{
  "encoder_arch": "resnet_bottleneck",
  "crop_scale_min": 0.8,
  "encoder_weight_standardization": false,
  "encoder_depths": [2, 2, 7, 2],
  "decoder_attention": false,
  "lr": 0.0017,
  "beta2": 0.999,
  "lr_schedule": "cosine"
}
Rows from block 12 of the encoder of a small segmentation model, named by matrix and row number. Rows with one number belong to one channel. Each number is 128 + 24 x the weight over its row's rms, rounded and kept within 0 to 255. All counts start at 0. Numbers have three digits each. After the name is the row's rms in percent of the matrix's.
After each channel's rows are labels from the 100 images, of 14976, where the channel reaches its highest value: "peak on" is the class under the peak. Only what is clearly more common there than usual is listed. The data: rendered rooms with furniture. In brackets: how many of the 100, against the usual share in percent.
# convs1: 3x3 conv (encoder.blocks.12.convs.1.weight, 216x216x3x3, each kernel summed), inputs 108-215
# convs2: expand pointwise conv (encoder.blocks.12.convs.2.weight, 864x216x1x1, transposed), outputs 96-191

convs1.27 070:128125108129128071127127088087114083091126113120127126128088076126129126130079125093128127127130113126077125127127078075127127084127126127129128091127129085128128086081127127127084131080126105125118105128128128128129128130127128081130130082126128126127128127078076079128131121128127086127129129085127128132085127077125088127
convs2.27 037:092064134146141111081146146147124144091167189177113119136131182116109129237116134121127123123125077132114088149123127151107149167104159130098141058115138142098141159081097122144099079125137138121122060089135102144157088117140116130149134130146108091096141081138111108146162143153083134148
peak on: ceiling (91 vs 15.7)

convs1.98 083:128129108128127068127127093086113081093127119120127127128090076128129128129081127070127128128128114129073126128126080082128128082127128127127125093129129086128129079085129129129081127073127114124118103128127127128126129128128128084130129083128128129127127126083074079128129125126128087127127127092128127128086128078125087128
convs2.98 043:097080145124130119104128111147138163122174160154123140127149155125111127066104139118151131121120127120092060131087132153126123128090106107114116088125131128153122081141025082126119069132138135111123087121115105131132130123125133117125148123120134135120131032128149201094125118190064111075
peak on: floor (100 vs 38.5)

convs1.126 106:127129109128124069129127090084114085092127115122128128127086078128127129128079129083127128127128117128075128128128083081127125081128128129129127094127128083128127081089128128128081129081127110126123106129127127129128127128128127079127128082128127128127127129080078077129128125128129084128126128091128128126085128077124083127
convs2.126 049:084037186142102136111141145138133152108163182160129134117131133136132135139122124131156125120117156111106095152099134143122113117108191119094124114122142145128108123129053138114142070129140123131127098114110111139131115121123126131141155112133139122119115092151134230122128140218096137115
peak on: ceiling (69 vs 15.7)

convs1.138 093:129128109129126071127128094084114080092126117119126128127083079127128129127079129088127128128127116127076128129127080080129126083128126126128130091130127084128128081084128129128082128083127105126120106127128127129128130126130128083128128082126128127127130129082079077128128126129129083127128127092129128126083127077127083127
convs2.138 037:055037111161128123122128122122155164128152210081123153149130150140106154138085138144177128120131127136175077145115136151104088128094152113103129110098123143138105118135092098156094070127140131135123084161112110142130105113123125141134146137113139128105108052111124193131126122178063130082
peak on: floor (100 vs 38.5)

convs1.56 119:128129109128125074128127094084111084094126115118128128127082079129127128127082129088127127127129113128077128128128082079128127078129127128129127088126126084128128080089129127128078127084128107122120107128127127127127127128128127081128129080127128129128128129081081080129127125129128080128128128091129128128085128079125078127
convs2.56 053:079000132138101121119132125130136136117178196097112141117130114130111132156109127127170123122122118120150063153104127136123106132098165104093131116106140141140109141154084115097128081147144136149121086140108115128143129114135118140126141134123138140116125057116141235127137119172068125106
peak on: floor (100 vs 38.5)

convs1.135 112:127128108126124080127127092085110084094126113119128127127080081129129128128079127087127128127127113128080128128127079082128127082128131127129127086128129082128127082085127127128080129079127117126118103127127128129126128128129127080127126080128127128128129130082082080127129127128129081127127129090128127127086127082125078127
convs2.135 049:095103206158127114126129144120130144119148205082121130125128145136125130143125137139145127147131173107081072117115125143125114132106127136102135130103143138131098131149087134106121116124129131135128130088114141131146098069122109124121159165122137100111115123129113252156121099185082123109
peak on: ceiling (88 vs 15.7)

convs1.101 083:127128110129129072128127090087114077092129116123130128128086079128127129126085128083128128128128113128075128128129082081127129081127129128127128089128128083129128081083129129128083130076129108126120107128127125128128128126129128081127128080128129128128127127082075079128128124129128086128125128093128127127086129077126084126
convs2.101 048:102000133176125129097137121151143142098208242168142133137140118125108130122118131131169106138124143130117062119113122149120125121096181136087132124125122158130125098124052121107123058116114141120141103143100085133115119126111124109123145134135109111124131019110134189121144147232060121106
peak on: floor (100 vs 38.5)

convs1.178 081:128130110129127073126127091085109079091129116121127128129087079127129127128078127089126127127130118127080127127128080077128128084127122129129129089126128085127127084078128130130082128077128111125117104129127128129125129128127125081129128081129128127128129128081078077128128122127127087128127128090127128129084128076126086129
convs2.178 030:071037128150123118093132140146111168119177190151123141130123202137110131192125137144141115135125122143114091150120107129112142135123184142091144073119120133132163152135092128126136084121118146108114086129113116128150100117130115133151118154150106105091116070163136104173154121146093131146
peak on: ceiling (76 vs 15.7)

convs1.112 112:128128105129123078127127092084116083094126114117128128127081079127127127127079128084128128128129113128080129129129078083129127080128127128127126089127129083127127082088128128128081129079127107125119104126129128129127128127127128081126127081128128127127128127080082081129128124129128080127126128091128127127085129082126081126
convs2.112 047:046019171140115114137126135132155155110175196037135143127140130133116125150125142133164117113132129106108099127110118146117095125123141113110140086117161140111098132144106121112117059128110139123132092135107123126134123138106113141130143145122132125109134110131125189140150149173089131114
peak on: ceiling (39 vs 15.7)

convs1.167 088:126128106128123076129129087084110079085126113114127127130084079129127129129082128091126126126128117128076127127128081082128127079131126128129128086127127082128127079087128128128084128086127099122116101128127129128127127127127127085127128082129128129128128129082077080128129125128128084126128130090129129128084129078123085127
convs2.167 065:074000159134120134113131141146121150130181044100125126128126097130140129170119130125148121141134132129124107152087125146124125128107224127105132092105143161125128133144047127116133038126140142123141099129113115126142111130136105135130137114126132108126119100134118225124134153197085126127
peak on: floor (100 vs 38.5)

convs1.85 080:130128108127123079128127095087115083098126112118129126129082078129127127127081128083129128125128117127079128128128078078124129078127128127129129089127127083126127084080128127127083128080128107124122105127128128130129128128128128079126129082127127128128129128079079079129130123126125084128129129085127127128085127083127080125
convs2.85 044:063006163156116119112127147122136157110171151104124128121133123124120119176124121115173112124123133117116090146086124142114145120097199126105120098107153152125136122128049138103128034139147151135114093136119109131122096121108098130140155110135130130113115076136105182142142144181075124138
peak on: ceiling (81 vs 15.7)

convs1.162 158:127128125129132187128129160170147176160128134130128126128172181127128128128174129168127127129129128128181129128129173177130128176129129128129128162129128171128128175164128128128180128170129138129128130128128128129128128128127128177129128180128129127128127128176180182127127128127128176128127127163128129129171127178131177128
convs2.162 191:128052133130131120129129132128128132129126193199129136128125216130076126123122157126130127076130130127124127140130132129129125131127109097127125045127128125128127126127128130124129131127128126128076128127125129128126127125125127127147125124125130129127133124127129128128157129125128127132
peak on: door (32 vs 0.9)

convs1.190 087:128127110128125076127127091085111078092127114119129128128084080128128129128074127088128128128128120129079127128128080077129128080128128130130128089128128086126128078081130129127082129081126113125118101127127127129126131128126127082129126082129127128128129127082079082128129131129129082127129128090126127127083128077128083126
convs2.190 052:070076150123120120105125133153124158129203155104129134129130108129137142186100139133162150100129132135131094160105121140117146131117165124084134087121160153116140087134028107142129037123134131139140107156101115129143098108160110148135137089142122102096134087145125201110143145204084130132
peak on: ceiling (67 vs 15.7)

convs1.133 093:127128113127127064128128095088115081096128117123129127126090076128127127128080128067126128130130119129072127127126080072128126089127128128128127096127127088130127085085126127129084127073128112125120108128128129127126127129129126081129126083129128130128126128084075076128128125128127091126128128095127129124087127074130089126
convs2.133 034:067047129128105113106139137121136164107150234099108135134143146116124139156110137132162122123112103115146081148103111126132108139117181092126145109117138116129118114147093116129116084122133135123111101097115104129136140123120141131143144127144150168127138068106137205123142135183030147092
peak on: floor (100 vs 38.5)

convs1.117 109:128129111128125070129129094086112080091127116123128128128086074128128128128084128083127128130126116127076128128127079081127128082127126128126128091127127083128128081086129128128081128082127115125120107128128128126126128129127128078129128081128128128129129128079078075127127125128128086127128128093128126127087128075125083127
convs2.117 049:078008131133104124115131124123133134115178197116128129134121113124119122154123134120166118118133124107116108131088125138115095116110203107099132104112126141138116127136079129106123063121140140123134096148119099124138121133111120130142147114133144133117130066116138217110127125192072118105
peak on: floor (85 vs 38.5)

convs1.96 085:129129111128126065128127095087114082093128117122129126129087079127129128129081129079128127128128119128071129126129082075127128080127127129126128096127126088128127084084126129128084129075127108124122104129129129128127129128128126084129128081128129126126130128082076076129127122128128085127126128090128128127084127080127088130
convs2.96 045:076034157128121115112134149125136164108187196101112140167145107143126124127111139129153114126120130117119099139088136144131134124093172098084141093119143164135139087125045125114131048138137141124117088138106108122138112108128117145139133107146139124100125045131139223121153129203073114113
peak on: floor (71 vs 38.5)

convs1.30 078:128127109128124078130126089085111083094127109114128127128080081126130127129082128089128128129128116127081129129129079081128126079130127129129125087128129081127126085083127128130080129083126100126116107126126129129126130128129126082128128079126129130129128128082081081127128126128128080129128127090128128126083127081128078126
convs2.30 050:084069163140138114101135138149122148126146135164120139136133114124137121144128129143158127113133135110081105147102117140125118111102173126096131117120144177108096129134048135097149055124138133134129091138112104119129113111126123136136151117131119113109131116125111206124129138198083115127
peak on: ceiling (86 vs 15.7)

convs1.137 109:127127106128124078127128092085113082096128114118128130129081082129129129127083127081125128128127111128081128126128082081128129081129128129127128086127130082128128084081129128128080128079126114124117105128127129128127129127127127081129129080128129127129129128082083082129127123127127080127128127091129128127087129080126079125
convs2.137 043:069079182151123130152126123131136156115114229103141131138137131127109139144113129150139119123135101106135084120086135114114091131132104118116122105107187125124072107150163089126152134132124139135107098108104143123138137126136147148133136152125132137104136078147119174150138126111075142120
peak on: floor (100 vs 38.5)

convs1.111 118:127128112128127073128127094085111081094126116122129128129083077128128127128084126084127128127128117127077128129129082080128128079128126128127127088127127084129128082088127130129079130083127111125119108129129128129127128128128129078127127078129128129127128127081079077127127127129129081128128128092128127127086128077124080128
convs2.111 046:103040171131111133108136129125103139116143181183120127136126116142127123134103135132154127124125151121111114140106121125132104114109168111115128096128158139131078140142051119101130090131136136128135109117111116123144108103122128130134155123128129113109130101152140220111123108169078165116
peak on: ceiling (80 vs 15.7)

convs1.64 099:127126108127126071129126089089115082094127116120130129129088078127127129128077127088127128128130117127074128128128078075128127083127123128127128094129127086127129083084127126129082129078127110124116103127129128130128126129127126080127127081128129127128128128082077078128128120127127085127128128088129127128084127080126086127
convs2.64 040:093092126134118138083145155141131148102146148189112134116129173125114136205113126149115136118138078139133109165125105133109130142124161126109138068121131122101148136076095114136111105097135126111125090103132087129135095096125105127134116177146117108098131083150148122138153097152111148163
peak on: ceiling (90 vs 15.7)

convs1.103 081:128128103129124075129128090088112084092128115116126128127085082128128128128078127080129129128128114128078128128127080081128128080128128127128128090128127084129127081078127128131082129075126114123114097129127128125125129126127126080126127081127126127127128128082083082128128130128126086127129128091130126127085129082125084125
convs2.103 047:070027153135132129101131151144152154126184140100118142117123118130109118155117141144154123127123147131113091152094118132118131128101164118086143105114137172108108114141045124122129027128145132128125102152100091123141101128127120128117149109147131117132115060148128192116141148182084114123
peak on: ceiling (36 vs 15.7)

convs1.158 104:127129109127127075129127095086112084094128116124128128128088076129127128127080128076127128129129117127076127128128080077127126082128125128130127090128129085126129083081128127129081128076128116125117103130128127128127128128125128078128128082128127129128129128081082077127127125128126085128127128090128127126086128081127084126
convs2.158 039:081102137143129134096148134140117155097146156202110137112142164112122124128106133147159120123113122140119121132111115129104144155112180119100135069101157121118129122112079131125108090119123116118127099117109100135131097141131131136144138114127112130106121098140127172124147123191062139104
peak on: ceiling (80 vs 15.7)

convs1.14 086:129127104129124076127126089084112081091127113117127126129083079128128126128076129083125129126128116126078129128128077082127126084128127128130128091129128082127126082083128127130085127084127106123121097126126129129129127127128127084127130082127127128128126126080081082127127121128128084128129126089129126126083126079126083126
convs2.14 055:056000146140099119110126146127106156115196102106130126118134077131123116147118128128156120148132136115138116128080121138120125130105211112096134104110128152135129118133053118106131029130129144120133105155112103140142113133126103132119139113125139121119112069131123193111142153197082120128
peak on: floor (100 vs 38.5)

convs1.70 059:129129097128128097130128078078102085071128120123128127129078090127126129131077129114123129126127111124091130128130078086133124084130130129125128071129129080127128082085127129130088129101128128126115101128128129129125129129127127087127129092127129132127123128082090088124127124129129084127126131080126128129081128081125087132
convs2.70 121:111064124123130115123124130126136133127116189240118128123125238124086128116122139123124120084125118123126131129114125128120126135123118095116127043122127130118122121108121118127121077120116124126101110126128112126142113137127117119144140130133110121120121121120123110123146131119114128113
peak on: ceiling (48 vs 15.7)

convs1.48 072:129129114128134189129128156171129176156131125125126127127171180131128129129178129158130128129128117127183128129128178179131128178127132128130128162127128171126127177165127127128180130171125131128119121128129129128126127127126128179132128179128128127128129128177177178129128129126130177129127129158130126127173128180127179128
convs2.48 172:131063131131128127127130132131131128126129193198124139127126226133073131129123161127135126080131129125124125140124133130130128134128108094128123039130123128125129128123127126127127138128129127128079124122131125130127126125131128130148128126126124130125129125128127127130158128130121130128
peak on: wall (65 vs 37.9)

convs1.13 107:128127111129123080127127091085112083091125111117129129128081080128128127127084126091127127127127117127078129129128080082127127079129124128128128085126127083128129081087127129128080129086128100124117103127127127128126128128128127080127127081129128129128128127081082082130128124130127080128127127089128126127084129082125078128
convs2.13 067:087000132156121135109136142124131163112167213176123144127132098124127137174118124131152127135130116111130103138097128137124142123088247140100127118113121173146128130128047140103143039130150128134136104141114107134141095123113118123117148117131130129114123050133111223157142170186068112140
peak on: ceiling (65 vs 15.7)

convs1.2 095:129129120128132187129130159169139174158129128126127129127171180129129129128177129168127129129128123128182127128129174179130127177128129128127128161129128171129127176169127128128182128176126134129122126130127129127127128127127128176128128181128128130129128129177179180129128128129127176129127128161128130128169128177129177128
convs2.2 173:130057128130132127129128129128130129130125195199125136124127228132072125125122159124133125077129126124126129140124134125131128133123109093129123042128128128124126128123128123127129133125125125125076123126130123132129129127128125127142129129129125124129131127125124125128160129125128129125
peak on: door (29 vs 0.9)

convs1.15 083:130128116127127070128128090085109081091128117121128126127087078129128128129080128091128128128129121128076129129129080076128127083128125126126126094129127086128129081093128127130080127083127114126118113128129128128127129127128127081127126080126129129129130128079075076126127121127129083129127128090129128126084129076127085127
convs2.15 044:098026116157146123115129120123116160119185255253118136132142182142123114192080143135144125131134135136130104125114136141117130154100099130083145044133103132086149119111100101154140117119130120116124103105138101137184104147129149129152175135165124126125138101130124127141159158128051113049
peak on: floor (99 vs 38.5)

convs1.17 098:127128105127125077129127092084115082093127114117129128127083080128129129129081129084127129127127112128078127128128079082128127080127129128129127087128128084129129081085129129128081128080128109122117102127127129129128128129128127081128126081127129129126127129082081079128128124129128081130127127091127126129086128082128080128
convs2.17 049:072008165121093130115139142148146151125177153123118130118128112137131123148119122139150128131137132103139091129098114145116128121108141105104126113108137166108113100133074122104136035133147128125119109148097105121128122113144124152142155106137125120111134063129107207108139138207088119127
peak on: floor (76 vs 38.5)

convs1.16 087:129130109128125072129130095088116080094127116122126126129089075130127127128081125079126128129126117127076128130126077074128128083126125129128128093128129087128128086082126130128081126072128111124119108128127129129125128130128128080127128080129129127129126127081075078127128125128128087128127128090130128129088129075125086125
convs2.16 037:063046156156119119104135128131146170105169241127103134124139127116120132177106117133156136135135124128148095143119119129112125136093178113105133093106130122136107137149102111109145070148131142130106102114110098120127127095122143119128150110134150159110133079112135181161141148179056148101
peak on: floor (100 vs 38.5)

convs1.109 095:127127112128124068128130093089115081096127118119128129130086075129128127128077126077128128127127118127072129127128081075127127084129127129126127095127130084128127083084129127127083128076126111124123104129128128127128130127129126081128128083129127127128128128080074077127130124128129088131127127090129127128084129077125087126
convs2.109 037:054012161148124133119135128132128162116169228091122146136128133140114143131111132139153136136130126118132108126086114150131103114098218106100127104125145142136119118149065126127143084139145141126104087130093109129139119127114115112128137106122135133111117064133123196127127128194042125092
peak on: floor (100 vs 38.5)

convs1.107 088:128128109127125073128131091085114081093126114121128127128085078128129131128082128078128127130129116126075127128126080081128127081129126129128127090128127084128129080085127126130082128077128115127116104128127127128126130128127128079128126079127128128126127129082078077128128128129128084128128128091128126127086128080126085127
convs2.107 048:076073157128099122102130139137120152124183151125129139123129151119112131155130125123169112120137135113131106162090122146125112136120225118090126105120155151120126117128044123101152038133145128140133092163118117136137101121147120136145143082124123114110124080151114194136131122194076133157
peak on: ceiling (87 vs 15.7)

convs1.28 075:129126107129122073129128088087114081091128116119129127128086080128128128127084128089128127129125116129075130130128080080128126079127126126129128090126130084128128077089127128127085129082129100124119104127129127128127125127128127082127129082127126128129127130081077078129129127127129080130129127093128130127082127080126081127
convs2.28 042:090067134113117123105137139145137149114180173174128123141139155121126128138123129138157120125133143121114075156102123137119123118101154116079137101130155158103112131134027110113133064130139133133129094132112106124142126108131135123125139115135117104104124081130120225084132134201083132115
peak on: ceiling (88 vs 15.7)

convs1.161 099:129128105129129071127129087086113083094127115119129129127088079128128128128078127078125127128128116128074129126129080076128128081129124128128128092128129087128129084082129129129081127077128113125117100128128128128127128128127128083128128082129129128128127129081080080128127123127128085128129128090127128126083128079128086126
convs2.161 043:048013155131091127085156145137131161105177158174122143126125113113123126157110132145140122133113121127112119131078123158129131139139169131098121114108149148125149136133049120129118053127127124146132118137112093134130102129128107121133136111134112117116129068152123179145140130202079106143
peak on: floor (73 vs 38.5)

convs1.49 123:128128123129132187128128161171144176158128132130128127127171181129128129129175128165128128128128127129181129128128174177131127176128130128127129162129129169128128176165128128128180127172128137131125131128128127127128127128127129176129128180127127128126128128176179182127127128128129176128128128163128131129171128180129176128
convs2.49 185:130053126131129124128129128131133132128128193203128138126128224132071126131123157125129128078129130128123124139131132131132124130130108091130128040127124126128126127130129128125130135126127124125080128124126129128125128125126130127144127128124131127128128127124131128129161126129127125132
peak on: door (28 vs 0.9)